From a checkpoint of a small sound classifier.
Model: arch transformer, norm layernorm, activation silu.
Data: trained on short made-up English sentences, spoken by a formant synthesiser in many voices, 26041 training examples, 68.8 epochs.
Rows from block 8 of a small sound classifier, named by matrix and row number. Rows with one number belong to one neuron. Each number is 128 + 24 x the weight over its row's rms, rounded and kept within 0 to 255. All counts start at 0. Numbers have three digits each.
Before each neuron's rows are labels from the 100 clips, of 14848, where the neuron reaches its highest value: "strongest on" is what is common among them; "lies over" is the class under the peak. Only what is clearly more common there than usual is listed. The data: short made-up English sentences, spoken by a formant synthesiser in many voices.
# fc1: MLP up (model.blocks.8.mlp.fc1.weight, 960x160), inputs 0-53
# fc2: MLP down (model.blocks.8.mlp.fc2.weight, 160x960, transposed), outputs 0-53

strongest on: sentence kind: question; number of words: 4; "where"; "who"
lies over: /w/; /u/
fc1.169:126135132135153118118115104119147127145089145118124144127081125147115131150176104168128112111153116141079127123143125117145139108134106132136115142149137147098157
fc2.169:124141109117072153141141119142128138146145119132127084137134160095140130125104120123137111154152131139120132134117168134147149117154142119135158105150138126133141

strongest on: sentence kind: statement; pink noise
lies over: silence
fc1.137:152147128163122145111104110151131135094136112106128140164159110114115163118125081140147150178155135134118131127109157122068125118154130083125101105112168136135094
fc2.137:115089104111133097139128154132126122127087118092120148132139105154125129103144144113079153099100129132113166114133111139126128106105164110111106129123106169102137

strongest on: sentence kind: question; number of words: 4; "where"; clipping
lies over: silence
fc1.60:123160161144151125135136116101118115146093133111133120141062117139124074153133168115138144132132107120116099072114107155136148151092218130173103136150129128112127
fc2.60:137129113131080153139140127141108124139139124170118107140181126089132176136145074148139125103149170124117103204116146107128148118144088120049128101133129129139155

strongest on: /i/; white noise; sentence kind: request; "she"
lies over: silence
fc1.144:074144152160116119129158121112137129091103123124130127138166148131138115157115161136132126109132122133132118131141134119009105124126153077087151098139131114143138
fc2.144:117130080129142101140129126143112108142094126143147158161156118145141138118128135117099113076126122138087155131137116116147126105116184147086121107079113151104116

strongest on: sentence kind: statement; number of words: 3; "he"; "she"
lies over: /i/
fc1.217:132086177149125094129118109135104097127140143123108112138108152136118136148153090153160148139101143146112127081140142138133119153127083113160130123125102132153160
fc2.217:081184115098110139142150127138086116159156122154143114134124165095150145125148117138134110097190114130155126111125163133129130129146151136061127115140133125125127

strongest on: pink noise; "she"
lies over: silence
fc1.572:072148137193123112127122131149130113111169107123139135152122104121120117122104124129135110110117132120096133145113139111035116115140125075099157133143101136148128
fc2.572:135085098122133098134139165135127122139106148102121148132154114139121140110129152113078120086101096138096138113138121136138123107102165114119129116091106138082127

strongest on: sentence kind: statement; /i/; "he"; number of words: 3
lies over: /i/
fc1.7:139133147112118108132135129144132134091122136101162161146101146115114122131122147129143134167115143143115111054140107148148113143104103129149108128186127119126122
fc2.7:110148098080117154119144092132070117124142132140110114139122111106143150118154101154121115107147087121103122165125142127131151114148190141064134091074121141138151

strongest on: white noise; pink noise
lies over: silence
fc1.741:096176153148088150103119106115103120138128124120119127152160120142141137122121143109116149117136148159128121120128150153019120107169154066096125139122138118144121
fc2.741:105098110104149083132157162141133137108105135100151153165171101157108146102134166118073138080113124134107133130139094130139123097095161119090128113092124150103116

strongest on: /i/; number of words: 3; "she"; "he"
lies over: /i/
fc1.256:101092089133104120128096127136107139107128084164110127131144154187156155142179113132149104095135134119098135174142100123118112170162088101143138086156106138123162
fc2.256:078150160094100131125131084113105109129170131088153093131112143115151131130123131135139126173144137139138106086109138134137130099103150145094124111138141137125122

strongest on: number of words: 4; "is"
lies over: silence
fc1.615:110164184169147152165132124113135116151105139110144114117129123078084122148131176124130127121116154134129133088139139133128087106100190127116137127136145101088162
fc2.615:173106105138089116151144140130144123136112117116092135113155083109106134116118123096118127128138147126129143182147125118150123129145101113123129135103142143146122

strongest on: sentence kind: question; /ɛ/; /w/; "where"
lies over: /ɛ/
fc1.215:130063096125086117119108141140123119134153132107161158152127141075110099160113112143172105142129131144140122112152157089136122071168095123102129145161143127120131
fc2.215:133164100104185123107140130142136121131147126114103119103112117159128139121120139120111123121109101127118160080138124134139124148125171119166127168070135143122116

strongest on: sentence kind: request; "me"; "please"; "show"
lies over: /i/
fc1.348:132155132153130142126143120122134109139122126140140106178139144144122155130145156120123150137146169141119123199143141149119120132073148146125164107145113130150124
fc2.348:136126127116114135143150128142119127163152120094089137127108143116171129125131090159139102121120131118144133112115156096158137109148123133127114117107140120138132

strongest on: sentence kind: request; "please"; "me"; "bring"
lies over: /i/
fc1.658:155143169069134156124119143130134140132096124141133132133133077111147147141147151113137114148125119104154128137133139128127164139097161142133101132139127133129154
fc2.658:118157143176125174167153152131096124171140121108114119123135180113143126126140146151128112086139118110076139167126155127144115130146096150084142089123122112128122

strongest on: sentence kind: request; "me"; "please"; "show"
lies over: /i/
fc1.709:112113139134112110097140119111098141117145140106117082150109180126105115139132122114147111104152143150110140140134127113117117197176111103135125126155114115131119
fc2.709:105134126108155126137126114128134143133153132174140096131112106115132140138167132122126124122159141131176115112115140116131095091092120122086125112119123133130119

strongest on: sentence kind: statement
lies over: /i/
fc1.236:175111131122132123098154116135117125112142095133134142171109125129127095112142090109146132142163152108108120091117130148147104119142115105158109137154101135144100
fc2.236:081151114100108130124126096135105121119162143157151108141133127080127151130138092140136124136137105127147091131124099136114135128112153133074135105138115121141167

strongest on: /i/; white noise; pink noise; sentence kind: request
lies over: silence
fc1.243:101162133164121141121113113111104118113139106120121139131152148135149126149130115110132124111133116141116132151130136120027137157127141075120139110140131117131151
fc2.243:103096094130150099128134143135116117108098123094145134146153099153127127097124142118085133078092114137094158120144095126121110098123171134092112104082121140099118

strongest on: clipping
lies over: /i/
fc1.209:124153124171105098084137119139136123132183140110159133107137172158083109089169105114121125136154162141099124130130136102132111167166131117218105126120122149135140
fc2.209:103145123081135140149128107109120134119143125153108100147104120086120169133143127158129114143159134135168097114124140145130123115117103127013135116112122119128113

strongest on: sentence kind: request; /p/; "please"; "me"
lies over: /i/
fc1.493:106109079096125115131134127124140146096063152108134130103132108126134117134093143129129124077098120115122138123121128123029128084097159125081121118117145125118132
fc2.493:081129089100124086137128151147124127136100131145135130146143119129143143119119150135097130106122117127090139149132128089152110095103155128061139111096136146101138

strongest on: /w/; sentence kind: question; "where"; clipping
lies over: silence
fc1.78:055145163192168148134113123112121136103152134076145127108168115129126159154139166154132128126103116153134116089142143140137110155121158117111126112138113137120130
fc2.78:104149123097086138163128122131114133161138131178146111160121154120119157145133116122139125131191160133153132128127147150118134126130094118112138115147129127143136

strongest on: sentence kind: question; /w/; number of words: 4; "where"
lies over: /w/
fc1.586:118073129156131100168099098142101097111120114132143137157127153104127114142161145137122151137110083131064084113129144125147095108132125111128130151145127151092125
fc2.586:099208126098092154119154113151101129137162127118124115141138131084140156122127126117127135152191143145145122091122150172127158151154100134125137095119127137141116

strongest on: pink noise; white noise; "she"
lies over: silence
fc1.662:105154114172128150131152095117110143099130096110139139150148144128155094110091133144119129129146122118086139158141150138050135128145137062107130136148119115128121
fc2.662:129085090134136100139144154145142121142106141108139149159150115157126130116151138121079119076115119142120146119151105131135115129122189144105127100101105150094143

strongest on: pink noise; white noise
lies over: silence
fc1.734:086147161122121135127097118113081127123102135105143157129135115137097128145122121136147139142153120153139118133117143112032138085127142077056107139160147150126117
fc2.734:113120109112158095131142138149139134130095149091126155153156109140114112093119144104092125086120093152107157105144102113132097122114167112144120116090117147089128

strongest on: /w/; number of words: 4; sentence kind: question; "where"
lies over: silence
fc1.685:128189132101132176139151108124154145157091128106129116137140150120119103110157142082127129124174105107117148156092090099145124137156111127129142097063134144102115
fc2.685:148071100095093128125113099112133121096145120168099167119131077137115127114142097126138155135094134147130090160132109123132118123073144124094124119140130142143136

strongest on: /i/; white noise; "she"; pink noise
lies over: silence
fc1.275:088143153138141135133131128132118128094131122122136118141172161123142110156098148110124121104146093129105123119133122119015129110140126080083128101122124112138144
fc2.275:101124101119145099144144146142102125133090124122143140142149105133123134111129159114081115082120128138096155135145102111128120100109161141085134105092102137094137

strongest on: sentence kind: statement; /ʃ/; "she"
lies over: /ɑ/
fc1.533:159153167141095148136095139142110151167101127118115138124104121124132104123113111149161136132119126136150096117111133136121117143101143132089140142166121145135146
fc2.533:143110116152177108126141162134139123156145118086121122109141137147148131133130161115116126106113115112099164121122137106154103136141163136176121136110120124114095

strongest on: sentence kind: statement; /i/; number of words: 3; "he"
lies over: /i/
fc1.536:112089121102128128162112138126113131107097130145137142146104144124148128143152117143144130153117129119107103067128125122152116098108074115129090124159127122106128
fc2.536:112176130108089163131145096136100115143149132118128111143123150097133147116133109122143116125174114136108119141115143140133152137137164132104146107143128131137159

strongest on: pink noise; white noise
lies over: silence
fc1.471:105154129129106105091151114130111098129108130144138126140121121121152141140102135127144115122164134131134107150113149116037144085171138066094127145162103135116126
fc2.471:139094099124128109141133149131134133106073139100142146156147109140095141097153154121099136091116100131100154114148097136125130093093152138128116120098122159102132

strongest on: sentence kind: request; "me"; "show"; "find"
lies over: /i/
fc1.401:154162104101111118130105148137093128135138131148115096140118140113119134159114135151149120139144109109161141109149147151111142126123096130105098183161098133114119
fc2.401:135098154172179134138139168135140131145116109107126145117134122159138119125139169121110131099108118131130142122134116108135112152126127131143127138107122135111077

strongest on: "she"; pink noise
lies over: silence
fc1.452:123148148139131117138100135096092087126129106113128110148151118152135143115152072139119152114161127150152123137126135135066129113169124107069129150166095127124119
fc2.452:129116114138145104145162151145133117128103138089121151161142124157106128113132170108092123085089105144106141107162096144126126134120179137164115131108127149079128

strongest on: /w/; sentence kind: question; "where"; "is"
lies over: /ɛ/
fc1.613:133130151102112118153105134118140158119142148139139131135148113121113162119117106111135112121133125128128128117118096135129131170139158143132106143066151148151115
fc2.613:153119073117116113087096138120157105126113149101095170131092088158108131110133077140142131144094127146106080129130128124128166141136112101139118142129106136138136

strongest on: sentence kind: statement; /i/; /ʃ/; "she"
lies over: silence
fc1.529:107158130149111119134123142127111113123126101125097116143125118113132108126110120165115139104161142163111106144126122127055112140170134084077130144129097117127124
fc2.529:114095097107146103137139165152108106122091123105133140132153108158113117101142137109084120095104107133105154128136094100127146122111168136117115109088100144082139

strongest on: sentence kind: statement; pink noise; number of words: 3; "he"
lies over: silence
fc1.287:136149136110131127156107133126090134114136152090113180118124139084160092123079084141125110139131127126115159146123135116128141117114158129105125160112125130130082
fc2.287:125095130157183098102130174114134119122067136132152130114148103181109097137141169109130144068077112109103156139139116128116109144133142134186123130085115139123121

strongest on: /w/; /ɛ/; sentence kind: question; "where"
lies over: /z/
fc1.235:141136148099113135152139144132121138159076134136182112118146085135119115165146122110156103133123146113155122082114094130142124106134120124143117115132139119117136
fc2.235:145123108127101145111126120142141145125156144114103159125156142128096122103153107113136137112117118139124125176123137132151150140107133121106149154115123143127142

strongest on: sentence kind: question; /w/; "where"; number of words: 4
lies over: /w/
fc1.646:110131131117186151120130131106114116084112123142126166146077121145085122156185151157125111124107095121094116127130110135161137098147145143115089113142155123120126
fc2.646:133163109093044143132132105133128130145134123125110109137145139086131138127121084126128109149170158133141110142126136145135157121124117126116143121161137133146163

strongest on: sentence kind: question; number of words: 4; /h/; "who"
lies over: /u/
fc1.227:131163127100115151122141129153159138119058112142137101123137118144094175151113132097122110173156161123135165132118112106145103094085101127120105109123146128143123
fc2.227:135106113121105169133128097154089124168170137115096150118136156109148120119168104117137129088105119124108136137123148118155170125136148128119164113121147131122178

strongest on: sentence kind: statement
lies over: silence
fc1.497:139170135142163153114126104109148150139104111090170130154099156146141144104154170110115134084167124121095137130127138113129135142177137119154122093098138141139135
fc2.497:109109096071073116121122087136123125094143131171120129137139104094125124119141085135129129154103134139139104134124114139132152097107151116103122110138133126151157

strongest on: sentence kind: question; /w/; "where"; number of words: 4
lies over: silence
fc1.656:095180200122185138158130115124103129159099136073143119133146095122127117131173141111141126134108122138125158085148126115152116160094152141138123110137140137109127
fc2.656:175118114114040135135112097139119129102132126172096128128135110120126170111147101126123129171122150129123097182126144116144181078129099123085139122135135124146181

strongest on: sentence kind: request; "me"; "show"; "find"
lies over: /i/
fc1.101:135091113145141131103106150138095132129156124138127137139101157161144149154088121161157149116100162150143096122158111122109118164143165133132102139144118133148127
fc2.101:117197154133167117127144160112172135132125115150128109121097133146129130136120152135128132094152132116170116090130151098134106136103109126113125185123125109137097

strongest on: sentence kind: question; /w/; number of words: 4; "where"
lies over: /ɛ/
fc1.607:101137133095157125116132115129132143111150138051146149142171133099154146104140059120135145149129123126128139162109112142133119151115122167149130105040141128147117
fc2.607:166110139113123124118140113132123136130105117138100117119059103153135119123150119140106130178112108143126084119127128122138124123133108120095093120103144131126120